From a checkpoint of a small class-conditioned image flow-matching model.
Training: soap at rate 0.0029, 12700 steps, batches of 128.
Data: trained on made-up waving flags, 33.3 epochs.
Rows from block 5 of a small class-conditioned image flow-matching model, named by matrix and row number. Rows with one number belong to one neuron. Each number is 128 + 32 x the weight over its row's rms, rounded and kept within 0 to 255. All counts start at 0. Numbers have three digits each. After the name is the row's rms in percent of the matrix's.
After each neuron's rows are labels from the 100 images, of 14976 (inputs lightly noised), where the neuron reaches its highest value: "top examples" is what is common among them. Only what is clearly more common there than usual is listed. The data: made-up waving flags.
# fc1: MLP up (model.blocks.5.mlp.fc1.weight, 768x192), inputs 96-143
# fc2: MLP down (model.blocks.5.mlp.fc2.weight, 192x768, transposed), outputs 96-143

fc1.269 103:153153137145121095087134163091129098076061155139130088104071154101083144094119140097110084128151163118113183088096130122093091122063120129170116
fc2.269 106:164117107128107136096120140132121089136107098137088110115135088114065156143131124106121162136094130159079154145135156097127152142118130117174181
top examples: green

fc1.479 106:169055101154136201143108116154111124121120223067135083115143112114100103130100140109109097107107138160161129143178129142088186097177142204137107
fc2.479 100:085146135119152119169134128121022131105088121154205092122125141117150100136171071106178132067126134161114169133110119141094190080085099147108160
top examples: border

fc1.694 109:121127155122167122129072123149163117109111152146129158148123123045123140091146145077163167150137130089104141190127076157165134177112152175122159
fc2.694 093:099128138163102083017153105140147134151149112084085073121132129111109084117072154100133207119160142148131105133105166119093143071166142181124109
top examples: purple; rhombus

fc1.121 110:084140107185108163143155083136129052146123154158169152068113083164188099173189098090174090109078099146106196162163164148108149118135103067164101
fc2.121 103:071124094054108159173143162112166145193117170163182111062119112140121145180147105178112181119184115167100000149137122069152158114112108146088041
top examples: purple

fc1.448 100:137127123153137148101120077195103137160073151158094112109152124104117136209166138108135150138136040172089137134127138103116144188124188137131139
fc2.448 120:150140098119099147115143109200125123132167173120166162161135074127201118124104117194164140142125043164121159127151113092169118162127217154087094
top examples: black

fc1.271 091:056132132110137200121098143129205148064090106097128120121106102139055129114095152169164153113106136107116109132184090121125106136119121187141076
fc2.271 092:048152153115133108137077130139129132145145106118097124096122134119157088117122147123129099108115134152133143133052150105137140148163175125117130
top examples: border

fc1.646 092:148138129111133149147191113146105112119047103134123152098146116094074103098126101150128100121083177134106083110161122115130144098116043180074151
fc2.646 086:142089129093140103170201125123096146094046096153160103168130127135165141132132157129144165133196152126114163092093155123130131122121092134149134
top examples: yellow

fc1.59 093:116124124081131104155109096116196121110089137122129138147161166142074144207138113158078115144186153120129194112127112136114220112142157131115145
fc2.59 096:148115125160101151122093151114170127137147120102122108123072172188127156174154105109093144162086132122170062126179149106152086159142151175140119
top examples: offset cross

fc1.628 105:181124064131192195085122119171172150110046108126150113078095096062085179109096108132181114120142133101128111078211122120189118131121209150140144
fc2.628 094:187118111088105116077121169124151124111031103081161150107170094170120139126107151133089125103116099100133148119071113121148157134121160135136145
top examples: green; yellow

fc1.306 090:130151111113183126137109139144153123054119139156075014103199134164071088129061110132097207103133132089140111131148099098076110161154167082124137
fc2.306 089:175122147175102136119110128096126108150122167130077221070092154115135194124062115124125041103142144105090164141120139144131163112178132165141160
top examples: green; triangle at the hoist; saltire

fc1.480 095:104137163168102151101135122160117148135105117068105184132176103112193171136159114121181113095065176113161124167083141147108137119131177122112130
fc2.480 088:137153110115144127112148141127098157120212110092153081100092093171093099129108123136003129077215135145129122165089139102119051133121140151049196
top examples: black

fc1.104 076:158143078150046124105083076109143089113106151083109129165158064090151150155100117122126149195120157154149094143114069203151142118137139110083128
fc2.104 081:119162123122160107122122186143101137078113120141132108147084146171141080180124164153129134176130125107112099182111122108113142083091168146120111
top examples: blue; orange

fc1.335 122:124138134114129116112121154126149162071115134080109072147108136116152112129142141086134088133136010118096157030111113096088105175116129093173145
fc2.335 104:106083170169113111167144073139111100130155140146101102085147126071129059127173147075107096117142072098088179206113086108139123103125178131163122
top examples: green; purple

fc1.65 097:114108150114098138146150157017166097139100109191128128084134095159134087097157092100074117114103203119130134170117140110115181159127109130112112
fc2.65 093:170099109091124140123150081197163112194106169097107123151175141106097158111111166192069162148174138066100108117068106094121119122082105149146084
top examples: green

fc1.441 087:106133167137125121148129186119189085076126036131168141105092157125141114133103100107084146157129142092140143098095185122138173164158175159192157
fc2.441 088:138151136133124122120120076157147145174167063160137096130136164101103087160150160169096145136160124143087124130147108137115132122152143133174132
top examples: white; saltire

fc1.61 103:138083143188112106105138135144113159125133135114145130116133139156065102127182166110121177106162122192136131125147068055103104182104158104141134
fc2.61 111:151075125146118112074174136161148111111117138131075121050201139148116126160062161119124084165080151134113092149140153101111109109091160073083168
top examples: corner square; triangle at the hoist; flower

fc1.576 101:073124125110084081076151083133156106091100135110121130155116067067141104112124161113149102121129144135115164109105155135137162105154083138077088
fc2.576 094:095185106130121150060097166127091147133105144144131175152091141148135115111088110139125194105141168126077080136120083132150070110153109206147114
top examples: purple

fc1.466 116:140120031133162139175108176135144144136117169124130085106172128121152104100112084114116134096097175083136126138105122159213167122129148133112127
fc2.466 119:196130080133157122120089122133110089125202108149179114140111147126122092214132148128161148115107152145124126117201120126091064142134172122133112
top examples: yellow; flower

fc1.159 106:131130113055155129118131092112121103150076116090147125106060076107136110101138166116098068119148154124142210154160080143109151134142103043141131
fc2.159 106:063133112189144106109151133144091166067128083135104144206142137146185092138166109129169093187126107140145094114150085140113138140132139135161193
top examples: offset cross; upright cross

fc1.665 087:163143120136119108109116160074177157113101104126098143119124175121069155127155150109164062070228115188176116191101170119172169118069071144152116
fc2.665 087:218152146094124122152085104150149113133117128126123170133137117147205126108160113143044120104093150129075158132149127117109148156094139133142186
top examples: purple

fc1.409 085:124151125130088102161113105137119090122175132107119120085164154143031167149110164140125168189160108155073132175115112199101161104117177115154127
fc2.409 083:122141156133103101134134100132124091136188129082139162127128134134167131102134115125147062147131144091138112149079152122126093107116148139164142
top examples: black

fc1.90 083:099129149144134089138173161148176102090113133138124120130067098126196161114150115133058181126117114105070143133182164109141182191167073108109148
fc2.90 101:133144125105120101119166200143141117139101160111144154132148088129153131088114106096166066104075160142082146140135088127103129134145136109156177
top examples: white; black; border

fc1.49 114:112132141133131103117153184125178125154101102158143102083133136093102131131167106113126136129121096101087171133139124173122174131106140076142130
fc2.49 110:137118147126145109128161127094161132065110121179189109123101137109131171141159128173128134140145110139139060133134119133142076158100176123108127
top examples: yellow; purple

fc1.297 094:141129125114155102157223132116179161086150073193100141128099179213108097132122136161145112102155086106130158092143176150125096117089078133131126
fc2.297 095:124096136201100155160204087118128117168138117128150146160099104121120134124108126113127119144114110149126077120154119182142193080101100106119137
top examples: blue

fc1.127 097:146096121075170131072113133138131123069104187164143126141124088137225123137102199134116155144143119102105093137130084149132136069164164051155091
fc2.127 092:176101143182148121080139160124067161222139151159131103148110084111090139141147095101140054115104111104131100137148131126133160127095154118141116
top examples: border

fc1.262 094:159164134122100117119108119153074120114153159126106047082094096162175115116149064116114101103114160142127091124135104123143123116081122045166125
fc2.262 107:090172138202074142145108144109103134159157117113112191069121127158092124128118154092101133146092165114056166123106120142163107079149088129146152
top examples: black; white

fc1.746 111:125176131137085162170141098122109158156097103072158110216117150169115191131133136110086146116116170138143105126153144170164138161098126166200102
fc2.746 111:136099146149095125135162114111151151144177091177081165104126189111206144136141131147151128173156117184140048138162111147181164138156116186115088
top examples: green; diagonal band; saltire

fc1.392 104:120105135176095061099162136139123108131040163138139113157078178130152121148123134140135149120130183155155151163130125117104119183133103137154093
fc2.392 098:124138110118094063111114105133124208177133118132137179133151100122090134102113120047096121138133153121117132127106113074120158180168113077126163
top examples: corner square

fc1.561 090:142182116099109017129130144141160098094208117109080150139151082125100150091091136123102107174148129124080172132099177151154187113091162096129154
fc2.561 101:126153126163138082129142115131147145163152137096130109111126087121146110122113139158188100141131127114125099136155134123106086099079144110140199
top examples: teal; blue

fc1.519 110:080098142121141089084129122122077111100096166160123137129166142161160066110182185104116168131123135197127114179149093056085168202067127100122093
fc2.519 130:150119132230132078104089147152135135176133102125140129106133131063130112160152115103118106164094126080113120113161115119092167098071145120151157
top examples: corner square; gear; ring

fc1.595 110:132167089135059125099122098187141093140140137095112117122137140146147085142109125129138123123127008131124132098176112156096119141100160164116099
fc2.595 088:134123133117159136103113130110123207124112138131177115150159121154048172139093106140150172145125185119121170133158119098128130127045090151157125
top examples: black

fc1.702 094:095125094082148099132125107097160089029150147150143136127130106180154171120130088107150122109121116127163131070090161127121140147103062204166109
fc2.702 097:073137128186106140136152156084133154210076098151147103115117063115110093182161167088141109111178128133125136126165162105132130128079077089129120
top examples: border

fc1.487 117:140159131122145218121111154134112117121145155102182134136096092080112120149138190127126119119171147091143129116132039173134152125110187106147176
fc2.487 105:177180136095109127093123144135071144138021073118185146130194107124138150164140097119139161146081151090112147112159158134194060120135084144085139
top examples: white

fc1.285 090:064176116139113120145127172128099145184147203097134144135146074158153144139178091104038100126108144107140120135108114091146156127138156151125124
fc2.285 099:086164140073143114089161154123160138030155170108152125135202202125175115140171166151150097147171143137151123082143113096142081132137169153142127
top examples: teal

fc1.363 106:149085116064095076152106143114106153120125166079102142089121147155109107095057120120125146094089153170127146195134112191095099170093139136109129
fc2.363 104:170127127069099105173085101115143086104139129160161173104085117162104058165145140146188109103155103163115039117116148100123140152115147133155095
top examples: border

fc1.693 102:073114104035115131153118092096128133153124107054103111121078142149121106081142102146118120116098171112147167169103087107153098121084123090116092
fc2.693 096:110149134157151187164179150144103130089123076112068121127134117115129139119143173121099115098125144129122117116135159171129173091120170222119102
top examples: offset cross

fc1.201 097:128105141100112152134149096129107135109119169101147177158122086085134126139113161142123133019132077172102109115115114101111141131163137067115111
fc2.201 100:107131090153112151107177142080155111135095180130141066137117094099124164137110111115126163076125107198131102110170146154129136088146060176117095
top examples: purple

fc1.45 077:111100135129134151185126136107140117119110128104136097152088110155186113128150160061106144141107107136059181103102094056178124178131131122130106
fc2.45 098:106123141108146141152100077163105134158119129101087117131189178176120158108112115174146133135121175185141112090100122133103114078140076186125048
top examples: green

fc1.474 084:159128114126220091111124088202176107078072112138123073098117101118155110094051045111141127136133105127108140152162152039190136103105129115150105
fc2.474 090:130125097125099127114154105120164123147125103151127133160104140116126128109109179105064142170130086113100131126112078173075150088100125143168173
top examples: white

fc1.492 082:132111112129206151152093126077186144073084098141159140133148122116095129097129045146093076101120103096148182133150157066108196152147150148081097
fc2.492 078:133151133140134160096102127136160146166083101150122099155149143158123111149129178140141165139160170137152109131166129156112081150171130145118114
top examples: purple; red

fc1.171 098:151138141194097147103149107145109080126066086158159148161130152068096144127078158101077115115112145170164144112143134094112120134068142117129146
fc2.171 096:185093098075156147097156086112158122102097101109186112153155145137145109084074147187157119143154119171153152112133131095136084122107149103108140
top examples: black

fc1.483 090:125120173150152147092089125136163126098180089167102104113095088054198110118138155146167107161170110178128141080096070080115123110117132069131094
fc2.483 087:066145115102118149082102105107141148153160160145109130161173133119073162139150159115211072148090131174158156148137147136180057137099113144150079
top examples: yellow

fc1.84 086:137141117155145166140100185147109158174117067149120129097105131093150143127140184168093126183137153141061184175141099216100159146105151072131130
fc2.84 085:077112104144095096170077066129114093152110067173073133133154144143124143120137104109197080110146121097104105157087107106155088149115101112058110
top examples: white

fc1.626 093:153122147157085199093145104114111128161118126094142126131125107103126141069101130146110129165078087082135129153132087171127131121128127121120114
fc2.626 086:197112116161138095064139122102150134089133138154125093144183045088100181160144113127185108183217122115122130089195141141172130090097138124091084
top examples: blue